python train.py --train_examples=147500 --color_jitter=0.2 --arch="swin" --norm_position="pre" --hidden_act="squared_relu" --parallel_block=true --drop_path=0.15 --widths=[48, 96, 192] --momentum=0.95 --adamw_lr_other_params=0.0012 --final_lr_fraction=0.05
Rows from block 11 of a small masked image model, named by matrix and row number. Rows with one number belong to one neuron. Each number is 500 + 50 x the weight over its row's rms, rounded and kept within 0 to 999. All counts start at 0. Numbers have three digits each.
After each neuron's rows are labels from the 100 images, of 14976, where the neuron reaches its highest value: "colour at peak" is the nearest of a few named colours to the mean colour under the peak. Only what is clearly more common there than usual is listed. The data: histories of elementary cellular automata, time running down.
# fc1: MLP up (model.blocks.11.mlp.fc1.weight, 768x192), inputs 64-127
# fc2: MLP down (model.blocks.11.mlp.fc2.weight, 192x768, transposed), outputs 64-127

fc1.709:549540370520439512523486423468441520449413501536525456451497532465485509439473487432516585534571452537588468520514493406547482479401477589512531487458531533515499426533595448454490637436556555
fc2.709:440479495567544433470496509492494437483466587491470535504547486481588611505517427499448449462489523498534572595590476614512428395539445459591520456422518542482536491512495478575448477503448512
colour at peak: black

fc1.619:553611535381536587466463498398462453446445556490533520509533484495479565480535499433564557459569500521543451538540484542539416455566460528512517448573472493511504445560480548554439564564489442
fc2.619:439489558539580464459597483416461520480588492506474434574626496530483491482575461523446528466546542441463565595429446464528494529486528458378490560439554586454541429462500604501542502440504421
colour at peak: black

fc1.677:507513482516527550428476569467500570392500528482521416492355518531516527529527449579564539503513530514492436535545423460513502443436528503565530550483566436510456514499548543480486444483554483
fc2.677:559489497518613513562537488501457516564449584510489531458440591443551506498417524540505585577475510438483520513443549497468501490439482415549500565477601417558526623568387441580450518494467454
colour at peak: black

fc1.232:451523434458490489566512494413399480468529484550446535488460503498555610482520421591575531451548533611502531376584570528580451536438566475529441427482524548542406486558436493444498556494491576
fc2.232:482498459489533458479419531446498522474490514586440449381509398404579494557548537490450476487593510529514536467509480479478539537567491492500498430512511438525516532538504518513488461578595431
colour at peak: black

fc1.71:514491589477503482500557503492554558364518459527529454480523592481473570532439483562496498480518530520506476507460522554521460523532508543449453496525436451510488535398417434519498511546531459
fc2.71:428541456438471473538470512453455463479438504421470523555470620574554547474496473456509495487448536558429558496446493544508478552493474619465489533472529449536446558511476461506565386501445519
colour at peak: black

fc1.194:440586582485509561450534409509475533421351507527508405596504479457439576507548403471537409521511455431529506490555574478559524468492468545547439483549510468538461490490455483480491452499512495
fc2.194:459488470557373505571412477531436551470575574527421518508459406509554465496384509489472458404541450531435549523481460556476427542455518533498570488519443503376585456449546510473426424542531487
colour at peak: white

fc1.225:452509515547412460462440484526484548406496518494520438466491545587427578514504454468529427383518443522513436459466599513442545511526541552602517537490470408557476457511442550541513489503475528
fc2.225:522536525471466451588494560427613529499554550549493565470547442503520453490491452490480474467527475412490480543544542524546508449522478493505522590537527449465481501581480541599499515398447528
colour at peak: black

fc1.313:442485477509551525453447519421459499385546526451463427561477543573465551485607493473425480444566487519491541536488508450514431498506446484591439436470494538478418461512462534478465542479498575
fc2.313:516477561476505529456579548585497483542484538474529475445525520468481444435519496418428484502485566457423589483426528476533516512445505453450488537518512574521497514603490456539480478527630494
colour at peak: black

fc1.97:558487547545460476485541449460471501334519501466467534533573399462514630467451534530528467503538483488583506412456498585507492619637549480655562486541482481538420478405541494473434510505601442
fc2.97:508538491538464467432487510566514555474435538518437436586479504585504447442491602507601484454466480563448464553407598534532402490503659605434435533517507520522438523501398520550442508469453600
colour at peak: black

fc1.365:557550515468408416596436487526575521471433453471475417497509487443543592530542551541525562469520552411483461510528417446535567543536435542608479562500482465455525490490442546505481554535460493
fc2.365:516504537542598438505517458524400438556452484536530548427609549506436534440559522437569484408450455534487515509509525439497432527558489559459539397514616496443500549597443459537435451509516540
colour at peak: black

fc1.152:495564605472484434421457494464516514447443500447445520520438470463475538585516469589446509384498443511555420461496458598480434479500582424519534452417519486460376488453498499555531450512522501
fc2.152:480569492528534525583578524568505490465412554494540434421482433610430537424513517557549474558401545566547480475528509483510547514578507548570544428581515487519510483546495516523480432366504555
colour at peak: black

fc1.574:483564361478468374481504534505584459449588524597447459554452438417516599496481553501480475441490477515531578503492452509577416621497448482444571557484564436580492490517537557448500443520577528
fc2.574:561430558486434509510508408510482454462410461455528580458565550515567465486427531572540544459479425529497555537544514596472511498459433486466496574472563512397417510563394502477523573507546474
colour at peak: white

fc1.336:487467505461517420458444556481465534476551601468520470591407433539470600471511405502536411524569467480534502533503460529544519459554571529558510478448517584535366598494481538455440573523418554
fc2.336:490504487498427538539507510511445558494486346485422498447563397484519451572556518490551564595483527382490490500504486473494453484446446514496447387470506476423529535469514547401544490574602503
colour at peak: black

fc1.386:482432570489509525482547482491535511461467539365485471538525320501450502481526502450447480538543505565521622499524467481628547506516529427559448499419507569481428497491508555501590467413495516
fc2.386:521488610537514530504537515465504508407570492541453466535483540539549406617519559584606534458454443479475521442508463512468505517556536446476433552521593446473566500471518555574476583502483399
colour at peak: black

fc1.338:472583524572560563498442502502490565471486538469480512458461509549476555502512451482542472524597452452439576451483506446473491375437449536552477520399534576585493534516443575467486548463501624
fc2.338:565384563421514505492573508541452540412486457592503554447508445496527529561491526531514532460565498539417568471494529422545551488506522510532511557511475585483538512478539559441512469526447504
colour at peak: black

fc1.477:465448436521505427485428591418501446354549563543540479459478592474458464545504563520557520494558509466546526554407563504539502431472471444533553517485463453541510507513482602628415570517525448
fc2.477:496519439522491564597496455488492616451446510457485541391540546568533434437472548526433461519453529445433482420548542548563515498558472501535560525516434457454491593483505493458572505496517478
colour at peak: black